Weights of a small image super-resolution model: norm groupnorm, batches of 64.
Rows from block 11 of a small image super-resolution model, named by matrix and row number. Rows with one number belong to one channel. Each number is 128 + 32 x the weight over its row's rms, rounded and kept within 0 to 255. All counts start at 0. Numbers have three digits each.
After each channel's rows are labels from the 100 images, of 14976, where the channel reaches its highest value: "strongest on" is what is common among them. Only what is clearly more common there than usual is listed. The data: rendered scenes of toy objects such as cars, trees, mugs and chairs. In brackets: how many of the 100, against the usual share in percent.
# convs0: first 3x3 conv (model.blocks.11.convs.0.weight, 96x96x3x3, standardized in use, each kernel summed), inputs 0-95
# convs1: second 3x3 conv (model.blocks.11.convs.1.weight, 96x96x3x3, standardized in use, transposed, each kernel summed), outputs 0-95

convs0.7:116112143114124114085154146079136119086138130136142138118114080217127130133172120084111121119142128094162124119179159125143146104189109136097129085155168094137032106136144135112110140183153120133098112142128093126174122134191147148107003118098131129216100111132127151119140167154134169078
convs1.7:119144210142124167164078133125141149153083121155141108129130115104133104101177121140116132152126120113178144126175119143123186142141102124122119091087092119098127137132096132249167144039184145109147132067138173152103107122076097104146085191137126137175107165148105102107131099151133082181
strongest on: blue object (37 vs 15.9); its colour: blue (27 vs 8.4)

convs0.80:115122159194147117153108129128112142121146099114107113151153106130128110170134136126129182098094120129101110133079153161084145147178129097097142162134121147104184102124107089134160172121083109094101118137064056110105177157139160126162108145157124136249109124103125009185131108126150148114
convs1.80:092143134100097109162132131103133141136133083124132141103055157130102118114185141144129128092145121136164090093174121065121139187142158177107143088045140113150115087128163158092118115180144119144159099085188119128076095118101091175142135094104064148023113111140114168140114143116118105193
strongest on: purple object (41 vs 16.2); its colour: purple (29 vs 8.6)

convs0.39:121111085118121119146184084179158110147147161089123132162122110163135099153145091088123121141039090164153133135134130136115193130178104158187097125098063155188128124145115094104140145164146153184075099122111107177125127113050133149063122133126075122143126170143095079165159082134184119121
convs1.39:080130122127084088110157157115098127114139078138125126113116153094089105103137129157098168116098195169079083130141170088147087181131149097095100148159098127130113055133121136161186118085089092123137150122172089164144183126160182115157166208131157123083158070127107128151114124115210152133
strongest on: bottle (26 vs 6.5)

convs0.35:133125114195130207095102102123088120143123138090069117098207099141139056130125202085165139155150135110127130130097112139144116144200118077106131127110143094168207137160132125114111129127103116135119066137145080098165079092090148078175147140138121091168196168138139134110145131105115153112
convs1.35:163154162120115191161092143129083157106156165143166080157146147067111197136159143149133106115176080182204157119100128106136152131136114233085169099066133133099085133130129107094110165182138130099103122100097131089081131182113126128131143096115153128096134088141122119145152116178178134148
strongest on: hammer (26 vs 6.1)

convs0.2:130134158132114106135119178133155169168120136121051097178102117166170190148117125198105138100138094120084124127170121126055126101097099140117094121130140106080118184137076143096119111150116095162082135136150121130102114042126170080074134191168130125157119171100183144167146097114165180108
convs1.2:122129090149089141146151075104106096115106165121219110106108132074134150096151109052127131098137101093119152143088134112125100147135116105108096120113117165196161086108172082162104129116177158102168125122094122145114128191122049132173102056098110134127128082126060091079115128148096076115
strongest on: mushroom (27 vs 6.7)

convs0.24:060152083091098161186149112152103173199150109127131123110160107103132094183130120086073160105126094078142160084129164177102057143168179188152107139089179114097151153117151126111146124104125134101175156101090107113164136188126124112095147137116098126151125172067145096147167074102146127127
convs1.24:115124092174112130146151149140181104126100116142064083137130157129166106084153121124142180120209156152113168148126126156151131138121100114163133160127132098151150114130056108158161080164099167182177112170081168113108095096097191104144124214149138107127135123052102122099117171148158101064
strongest on: light from behind the camera (53 vs 25.5); bottle (25 vs 6.5)

convs0.6:064120114117156157160132127147128195107144129103107109125093140114087123138157107172106185118148092138068116079135110171127126136092186151124103179131209134149164146122122105148110129139088103140148128147102065100115117130093145129158189148114140133002130156098121196143178077134117139094
convs1.6:126136143111109116115152117147087094130109123184104137129122098116182116105142130078111091177161113073076167149092099153137103056127100147070125156118067083125103147142108159117128126159130128144143105149157136132181132152179120083143094111122186140219059129099091169058118188160132174153
strongest on: blue object (35 vs 15.9); candle (26 vs 6.6)

convs0.94:120118123155136051105141098140131124108103099145132128145145139120119087147118125126248094176132085145101106143125080163217145139133117097136127090215111165082079086137109115105144121136169118151085124131075095162162180133095132164152100135107103141115142119169104153070154200147132113123
convs1.94:134142129097203173126154126153142125129147159162154113106092161099141116135171089133094119096150151118109144141135148121075163110135093158115082173071186086192161123129105172165159135139094122136129154139078133139138068198177060104197109109103070129115109098113178103199124084147130119149
strongest on: umbrella (28 vs 6.4)

convs0.26:110158128145081119137158135178141116115102124088169092108115149174140111116118161113135207087159060123169110161116104121137120106149123099097119110151054121140081105139142133088200123183159173064179139145136107113115112102138125119099160042176115082101134137074178151169153182170125104139
convs1.26:157117115097119165124100135065151097135174153102138178142107143100113115170150116134173096163057095084119106119119141149108081136141124131110094116167129196131135111130054165093105134070096128146065039058175120081117126091139132160151100165134102137119173138186136090121151102112121185099
strongest on: flower (46 vs 6.6); largest object: flower (30 vs 2.6)

convs0.61:140110142120119127122101093126135109137105150092162143113128139129138134106210136166172174107158117105122042140094186090143089199132159117142196112140129191137194061117134093125163105113127111150176111083115105108144124162074132141134100118106108124173150064085131208105114103157081137095
convs1.61:112129144142137179147054116155130146122147178123109104126117107119143116150180131141076145112125136108112013121125046124136149172138108104074173199106102131133115205132088109106120100123180131145087068094118168151127121101143162129104104133128132147145164051155151120151159129140168125065
strongest on: blue object (38 vs 15.9); its colour: blue (30 vs 8.4); barrel (27 vs 6.3)

convs0.55:116144087021130091114154145154167126185197133099112145155116126124120111120064176140104113128093146127134089118213139118133180139159127110115140113121138136074088082100105098149164098145189165084147150123101123112171092106069130166109111098141089149135184098175128142130121124136182112189
convs1.55:142142131194089111134167130126136133142098086115137068095098130140085123077132094171201101195106137081066057104150133070129109102142105130181142126149127133123127121155093117142130141170143076094164117144141107079119149091145193144160136117041155137117130180134129113172172121126120164064
strongest on: teal object (34 vs 15.5)

convs0.67:133194114150138079163103123048103139096121164099139129122150113120109120117130095156145149166073129116108153122078184252136169058105116130147156077061143164139097144149072092114097139129166111144171159106114113092085145164158133166130109173144096108126144128147120132129109124146193100133
convs1.67:111139107132146093125128166116113199107159119186100167135122171145157058137116130158141106087134194094124086202067108111107156104127101143130140123159089119098170093117203183091061083146105185147075077095124115148129135108137126130080116150165164120119145181104141132124078084102126147141
strongest on: mushroom (25 vs 6.7)

convs0.52:154109152126167123103156118112153110124164128090112145174090060162124122108106112147150133106118123123179188130115172144078161136159123100157115125167167126138103083144111117124135149142114148108100182109082078079088212144153120143162101129147144113000166161127150130131097142092108165085
convs1.52:134133113140100067000124132117134154150126130167107138135161154142151158116132102149079108083129148100132169149131120205105107055135126138089088095103101124117152130122109124133133151127103121151144188187168108118137163122130105145114100137122109138254108142147111116104134148161133122158
strongest on: orange object (34 vs 15.4)

convs0.49:136108112141159156044160161124140147155159162078090141194116184112120118154183119115120179098138127114143123123149087122114090140141119095145133167151129161111142161100137148173185197143093179114099144158150083139143141074046107143113099050080096145116138075145121071098132088152142112101
convs1.49:141032075141120112163108144129154118132088132167105127089164138124114099139074152149175160148136155141144129121094134141156126123057095138127140093119086085116090168068138146138103082144169151151126081113124183143164110159173158143111127216176143019127107175115101146155109136106129138140
strongest on: count: one (71 vs 33.3)

convs0.87:168143082169130173058120178076127143181126167157143125131168147090147113157131135105115171163150111158114159101132093105110139151141164116144175084148132086144149137112119111156131152154151152085093150152166113123130090160129138127108100091146048174061113061160161099079022136098126132097
convs1.87:134049194134116081126133085186134166142133142102101156152078145118118146117154149101155111115144093065190156144129119102086114086070083147124114145127130182102103099073165128109115097143119132109176137150124154144103135130104123106147159118088151028179098158128098177153153112175062104159
strongest on: count: one (63 vs 33.3)

convs0.28:148135059155086071137130085145126137148157156137140151153167190119163085174180069100109148121119092114138151088145107170049136102113151146131145189128128151144153175100126128137065091140147187127150133197130121110185124139112112148131101072085116121118108097076118090182077143142142149074
convs1.28:164041138114174135120151149120143111122085108142114103158078120159134140072071160066146113129080150110082113131119096094157129133071119105126135089124141123072144130048098127135168122128132096141091181067168128152083073117116146105109130101138128045093117100126101107087121052081122122143
strongest on: count: one (67 vs 33.3)

convs0.41:069119147136138095162133167166081182141157150168062157124095139128058166067120114107064138140161086108138138113130101116133110091157144146172097105125144110162113083110103110171095157131146118105211143143099100129126108141131188160222144144123152135182095150128132093071122152064126117134
convs1.41:153147142145126100163142104082118168078138170138137073080089150152198159173118089097143121115114092102122063053089086087136103175131123110094089159131104076099097085149162144144153095136144161090099137107155103109116128174109085086068150153088126139083122072107083099124104103160086148151
strongest on: light from behind the camera (64 vs 25.5)

convs0.20:158145112110098163111127131158147090135069128089030190141089075083123099112129142092185119094148131093119118187124103155147059129182113160130162115148113148097127151138101167096143108108128179116088106118145132123135109174089218178119145144111126160093173153208129128122130106094157142115
convs1.20:053145129075132140117154131094165155162134122137200098125168107165160155153143187105113137118177131159133153087115119092146190093140153141120093171105127117164115092138134112144221116172099076181133166095071143137099142069155117107135126052114130134150095100112157101138183139156144072132
strongest on: hammer (26 vs 6.1)